python train.py --model="image embedding model" --dataset="simulated fluorescence microscopy of cells" --train_examples=195000 --image_size=64 --crop_scale_min=1 --horizontal_flip=true --cutout=0.4 --targets=["stain"] --num_classes=5 --embedding_dim=64 --arch="swin" --norm="layernorm" --norm_position="pre" --activation="gelu" --mlp_ratio=2 --head_dim=64 --fused_qkv=true --bias="none" --qk_norm=false --parallel_block=false --dropout=0.05 --inner_norm=false --patch_size=[4, 4] --conv_stem=false --depths=[3, 6, 3] --widths=[64, 128, 256] --am_softmax_margin=0.3 --am_softmax_scale=30 --init="kaiming_normal" --residual_init="none" --optimizer="soap" --beta2=0.95 --lr=0.0023 --beta1=0.95 --shampoo_beta=0.95 --eps=1e-08 --precondition_frequency=50 --max_precond_dim=512 --one_sided=false --adamw_lr_other_params=0.00071 --grad_clip=5.0 --steps=12500 --batch_size=256 --epochs=16.4 --lr_schedule="cosine" --final_lr_fraction=0.1 --warmup_steps=2500 --weight_decay=0.0 --adamw_weight_decay_other_params=0.01
Rows from block 7 of a small image embedding model, named by matrix and row number. Rows with one number belong to one neuron. Each number is 500 + 25 x the weight over its row's rms, rounded and kept within 0 to 999. All counts start at 0. Numbers have three digits each.
After each neuron's rows are labels from the 100 images, of 14848, where the neuron reaches its highest value: "colour at peak" is the nearest of a few named colours to the mean colour under the peak. Only what is clearly more common there than usual is listed. The data: simulated fluorescence microscopy of cells.
# fc1: MLP up (model.blocks.7.mlp.fc1.weight, 256x128), inputs 86-127
# fc2: MLP down (model.blocks.7.mlp.fc2.weight, 128x256, transposed), outputs 86-127

fc1.123:507496514506485488468513497469550486487490513469486478483525498482453502523560464519466529505463509485518507546500516557531507
fc2.123:467496477521449518529538516464492460478492498561440496520484495485495520457466456498516496480514479496488488487489462460502475
colour at peak: brown

fc1.50:483528538474504470520507449527453509489519505506520466483503452515491475502475517494485507486519452526454498502507541513491470
fc2.50:488525517457487471486499476494504444502518536506510491507484513485513494502517452538499508495449536511476441524527510445469544
colour at peak: brown

fc1.168:492493518474497506510480497485556486499527556498514497455509558502501546474495537533496491486511537490525497477499492559479504
fc2.168:509520524542514511531548499524565498473508443518489468475494439523518469507502474489506497515522484505465492489521516536518494
colour at peak: blue

fc1.32:507502489492496458494525513423525509489506506513511490481518532477506502469422499488523505532465509477512516469496458488463529
fc2.32:488523495492492510508536509514484536490496493466556462543498489438513505509516519545510516467503526492553490473494509487505483
colour at peak: green

fc1.35:445507504434466484477482484500490497503532503507485504462497438543493471472493527487507524490543495575483481505444491504481528
fc2.35:529484506494486497493520538525505524521457467477518501533462510525496521492493438486459498494474497522507500541547536479485496
colour at peak: green

fc1.51:526535480526486528484471491478539513515512476521489522531500522498534550538477510497494497505505478504461517504480481518505506
fc2.51:514497487455447495473449499511529517513531449515487499474504514529492468530532484468487501512529516506472499497502543474467517
colour at peak: brown

fc1.86:505500552571467504459547515476475504501467449511503497504486471492513520492498529516519499501527500534500513519475460533526497
fc2.86:492486485465483538491486556460519502499532485461497507527534530515496487511485499498489527533515470570515456518532494483470460
colour at peak: green

fc1.74:495495514501555515496527473510480526528472538550484439467518478497466541464477479496522476500545525505480533530476522495491491
fc2.74:514508520481507517482489471504451486529508482534504488504465491525543544550462465494507499497516526514484508519491530473484522
colour at peak: brown

fc1.185:486473504522440491501488527484511499519546498470473522484540523470517509472448482478518519550509523504505489488506480537496477
fc2.185:507467545481464482501515539534531464508465489489521479491487512486516512528512485488520523513509462502514519512535500514509484
colour at peak: green

fc1.229:499502481532525472509519451513533490521528477497472538520533486482502492502553495470478503530506478515490483501518523494480513
fc2.229:486465534526513484466500495538482498513508476485494498515445489495479516440540565525464524460478509531505498521518528491488483
colour at peak: grey

fc1.221:487475451485488480451506516524512502500507532520493516460530457473490435514501513496484495499495514493474462465522519575491490
fc2.221:509512481504517479515550480501474451455521478469479532493493451514511535522465477482531459493482466500490500490477489502506516
colour at peak: green

fc1.87:487490526527473490509525523524464485498533528470496529499499511507520515486429538495478514529476469517500505463489521548507513
fc2.87:514512520544515507466520485461473505496466497500499474500450475500525500487518521527479486476465472483524492526518514514526511
colour at peak: brown

fc1.223:485521495450497495516506518465524479525486517501517510506490482426479511515503467503535504500502485497518491473515529509465506
fc2.223:552497519501520474512475490498532479509481463513528514505456532502527510531508515483498522471543509494494519478504505467519493
colour at peak: brown

fc1.152:531493523475509507463495535507517492453508482480548480467476479472506487488527446536487546509504556477533469506505500514467464
fc2.152:509485488483500497498536511446481515479555505524534500522459525478547504473461524468461509494526470482447466495512468517459492
colour at peak: brown

fc1.39:517525481524474480475469507486505503476491519506479452510525524446447488537491532505517475451516533532480495487492510527492478
fc2.39:537524522502485515463467509489463484532496472455486466543476476504517509546445490480496497486533503442488483514522510522466505
colour at peak: green

fc1.78:493463517456502497525508488493469472484471509537472483498477516503490509514500481559505505492514513559440512520523502530442455
fc2.78:522494511486489501503496510514486478477502467511505487562477515493491528514477482529535523503485515532493488459495511474464447
colour at peak: brown

fc1.106:487544492522452497501521479458519553499489482526521481499543517497493487521531507475505461501479532476511491504483486524550506
fc2.106:489534524535470496501517545526483454533506502536476510511515502518493498452525483482471496460537503541561489501503432454487498
colour at peak: purple

fc1.191:491463509480542487506503499476486544532509531531490481490492508481459475521499488531476516545528546516501494509427530475515467
fc2.191:510489543474486472497508486479524458460462537516531516486476468497482505538465531467541553511518458521495442486541532449487512
colour at peak: brown

fc1.4:472492492539464496509495510548494476478489495486514535468514495493474472519505514496481454520507484504437502480526515539546491
fc2.4:490527562540518493493475503513479511501505519499506510487482508450513549450486493498461495483460516493519498518506491524516534
colour at peak: brown

fc1.129:435546460476486498458510493509482541477518495494491486526514467509498534508540468514521496542478518481501490461487502490520521
fc2.129:475512505493482513446476558459472548477527502497483510554465501467508513527470510546498476521471511499462522463518534523504494
colour at peak: brown; purple

fc1.216:502470468456525503477485539476516490495476487556485520490481488458477477501452538531522450498499488506499469486506524491462488
fc2.216:503512528455490526470543512517514432485474474530516507521482490502492505483527497528523512536449512507476460513532546539500505
colour at peak: brown

fc1.59:486444442433497486495482480499501483503502488518448507503515540470504491505548510514473510500454488445500485495521513536487458
fc2.59:514509485515506529489519480498477493518516476495519530476469520526533499526470498521447516496487488467522484502474478493522493
colour at peak: brown

fc1.231:495473517517492483514480522523509465509499516469466503488498464486482527474505547526505506533514474514498484506498532562491506
fc2.231:478458501484479486484534506514492495480462516513498457488495504501509470516484535504489493466488463516544501539504546516547462
colour at peak: purple; blue

fc1.89:517522510498511487471496489500495502547462521509508530502466493512506471490497473495514503486444458450524480483468507462493470
fc2.89:496569547486491462478500497474489465504495484490521532550491500537473470475506495500445434504490507494507481485500497480503473
colour at peak: brown

fc1.242:513501510489550513510489467500460476529468502529497509494503504460485483522520503540511499534502480506475486513503525484463512
fc2.242:508522510486537500479542499504512487485496500494494506493472491517506534533466510489556539532497467488500447494544543466459443
colour at peak: brown

fc1.15:515495495485490505503449501521502480508534486467539471501462509433506475497470508473506519558481507521463499499486530513471497
fc2.15:553479469496492507517500482464509527483500512470535500473505508508507503479519492460464465482508491475524488463483546474518475
colour at peak: brown

fc1.16:514453469539513537490520495529536495517516444494507490500494560520465505542503470497500521504514485506548480472481531465476498
fc2.16:496478491475461486489517477491541495526476544528477529459520479527521522515494480469512541524525520518502472531552506479463452
colour at peak: brown

fc1.244:507491530470502503450540530501498503516543475486465522483485472498520508507485576508531507504476430510490491481460487471516499
fc2.244:515543505463551487491492482494515487486502499483458442513503485453506514474475519482498517506520477541459530539505491531538511
colour at peak: green

fc1.105:494501475505521467512492484505472467509543477532494477504526528492493501470492468507486521462535456591501472471489482454515472
fc2.105:513537510485463481500562565516568496495540532511468497460459508551514478490492476485495526497498501487534552511504535520483489
colour at peak: blue

fc1.3:454489505481520497495467504534480507494482490496529484490524477481485475491505471497475515526492541491491516514446525512449460
fc2.3:481490464536464472497546512550513460477506525518505476519481489517479516486473488487503499503566493510517436509517520508508456
colour at peak: brown

fc1.47:509504520485500468462484523562525546511462496461500524437517500446503479502491469503520481492483474525476482501466510517450487
fc2.47:494484506480522539448486497496498494517456540531478506530522511487466504510516485475498523533531472511460459481478498537536494
colour at peak: green

fc1.230:482497499444522507503487481504461526540427491535506490472476543534487466525506521535484484513521537489500490517516533486458508
fc2.230:536476518504506522490538508528507494505476502561478513552504503508504526489489511473533548543532550480505466492518486509493562
colour at peak: brown

fc1.251:500495478548525516477532535526499502506499497506479488477501549557516518527521508552513558513513483509512492529495524561509522
fc2.251:461476490458456495506500507492471507542506513498461485530552501515516512495542446504487509534460547560507517492485488531489503
colour at peak: blue; green

fc1.90:492484529469507522505463548481491505468490511554481517540529456540483488521492500528502474478507474517540530496521501525515530
fc2.90:513506520508512493494486511509491476473494485517554550506499524475486484472473521504494486453536514498529485527485515526457537
colour at peak: green

fc1.60:491510508536483468492519512493536511473484493514495490505465491450501520500511565499514503499481481489502523503531482508528464
fc2.60:488449552506472488493518502505458498536532527520488473508469492502499494499496467541487545492482542509495514518482518488508490
colour at peak: green

fc1.20:459476527478471513468510479537510534502467512509490488521516496473533473516472500504479491483493478513502490524476522538530477
fc2.20:488541517516503492462452476507466526488532481446518490528519473499529501540483511458545466516511535526486511493513534482484540
colour at peak: brown

fc1.12:497494521514495517488517465505531519531472469504529504519491472479499505515531493530470518523536462539475504493482516515497493
fc2.12:515461506536482476462527496495536480464479475476513508485511512513487507497501493514469468536532503495509464502488544493538505
colour at peak: brown

fc1.37:495497502477499494509482491521453510523486527498500532535506492530488499488472519522510535441543474522541461451533478531508489
fc2.37:550470479518492511516468531519513518474551543546468502483455537487520491504506526483495513471527443480520473524462490489513507
colour at peak: green

fc1.245:500502504494509568483504509524502533508457502500503458514494534529494515485462532557527505494484536499496508477527526510498499
fc2.245:462512498488493504499508513453494514514524539552506506512483510495528511496504474508524543494525514492505500479519503469470480
colour at peak: brown

fc1.219:485519512518550483454506473490515489533510523479486531495493494498519511449465504490543487493498503448520517547443534542474531
fc2.219:511504498522507472478570493502482468451487517529485482536522490462497527512476516556517500543521515507493467452475500532503548
colour at peak: blue

fc1.40:497529527488518495523516505480470480490519470468511485494475412509447527515475503504481490468511512502476511497470497484518528
fc2.40:497498491506511518474462472487545466539522501530476510483532510471463516458462547497547511504481485513483466488545518504495520
colour at peak: brown

fc1.53:497512522487510517466501506474542459520506510489526465486475559502490521536515478532537490492522493482524533549485481502500513
fc2.53:489485559559491484479472485491465539480528459473570550564535536495485515507490513525505507493500485511501519477475511483489472
colour at peak: brown

fc1.122:492495489490488483473495504539500519535503495499502511452525468485480476477433501552475468485505450527480521498491468497473495
fc2.122:492515500482548544476534532496509526491498483489512487495495485497500533510478515475468486573500439544453485516497464562527479
colour at peak: green

fc1.81:518530507520529486483532519549511475516544478519508522518559470533493506479494532456518477474483518510498485449495515495510439
fc2.81:463523467490503499500510477441490544515536509447468483531527491502509479474483496523520503517550437480514464532476510498533519
colour at peak: green

fc1.70:517475515513504541513500485514533492488532527495534522537462511489524450462505486493510527538529516452460462520556500433510491
fc2.70:498489479487475502531510519476554497472505484504545522526495514511502509522497530483496471483513483421458485503469516456494490
colour at peak: brown

fc1.147:455531499496489497478513474503485445459509540495518487477469468501478484536528468574525565475485510531462480520496515493446485
fc2.147:510540514472507477507525509500496476521503458451487501494480520484494513528471511479474493482523475471470503518535558458453516
colour at peak: purple

fc1.169:487501500503512504528529452536509488481474536543537462506491475491437449474524479501465509537502532498489492534487501499481462
fc2.169:507474490511477518480499504532490445435508504483520499521475494531501469503474487526454530482518484506510506516449530494522488
colour at peak: brown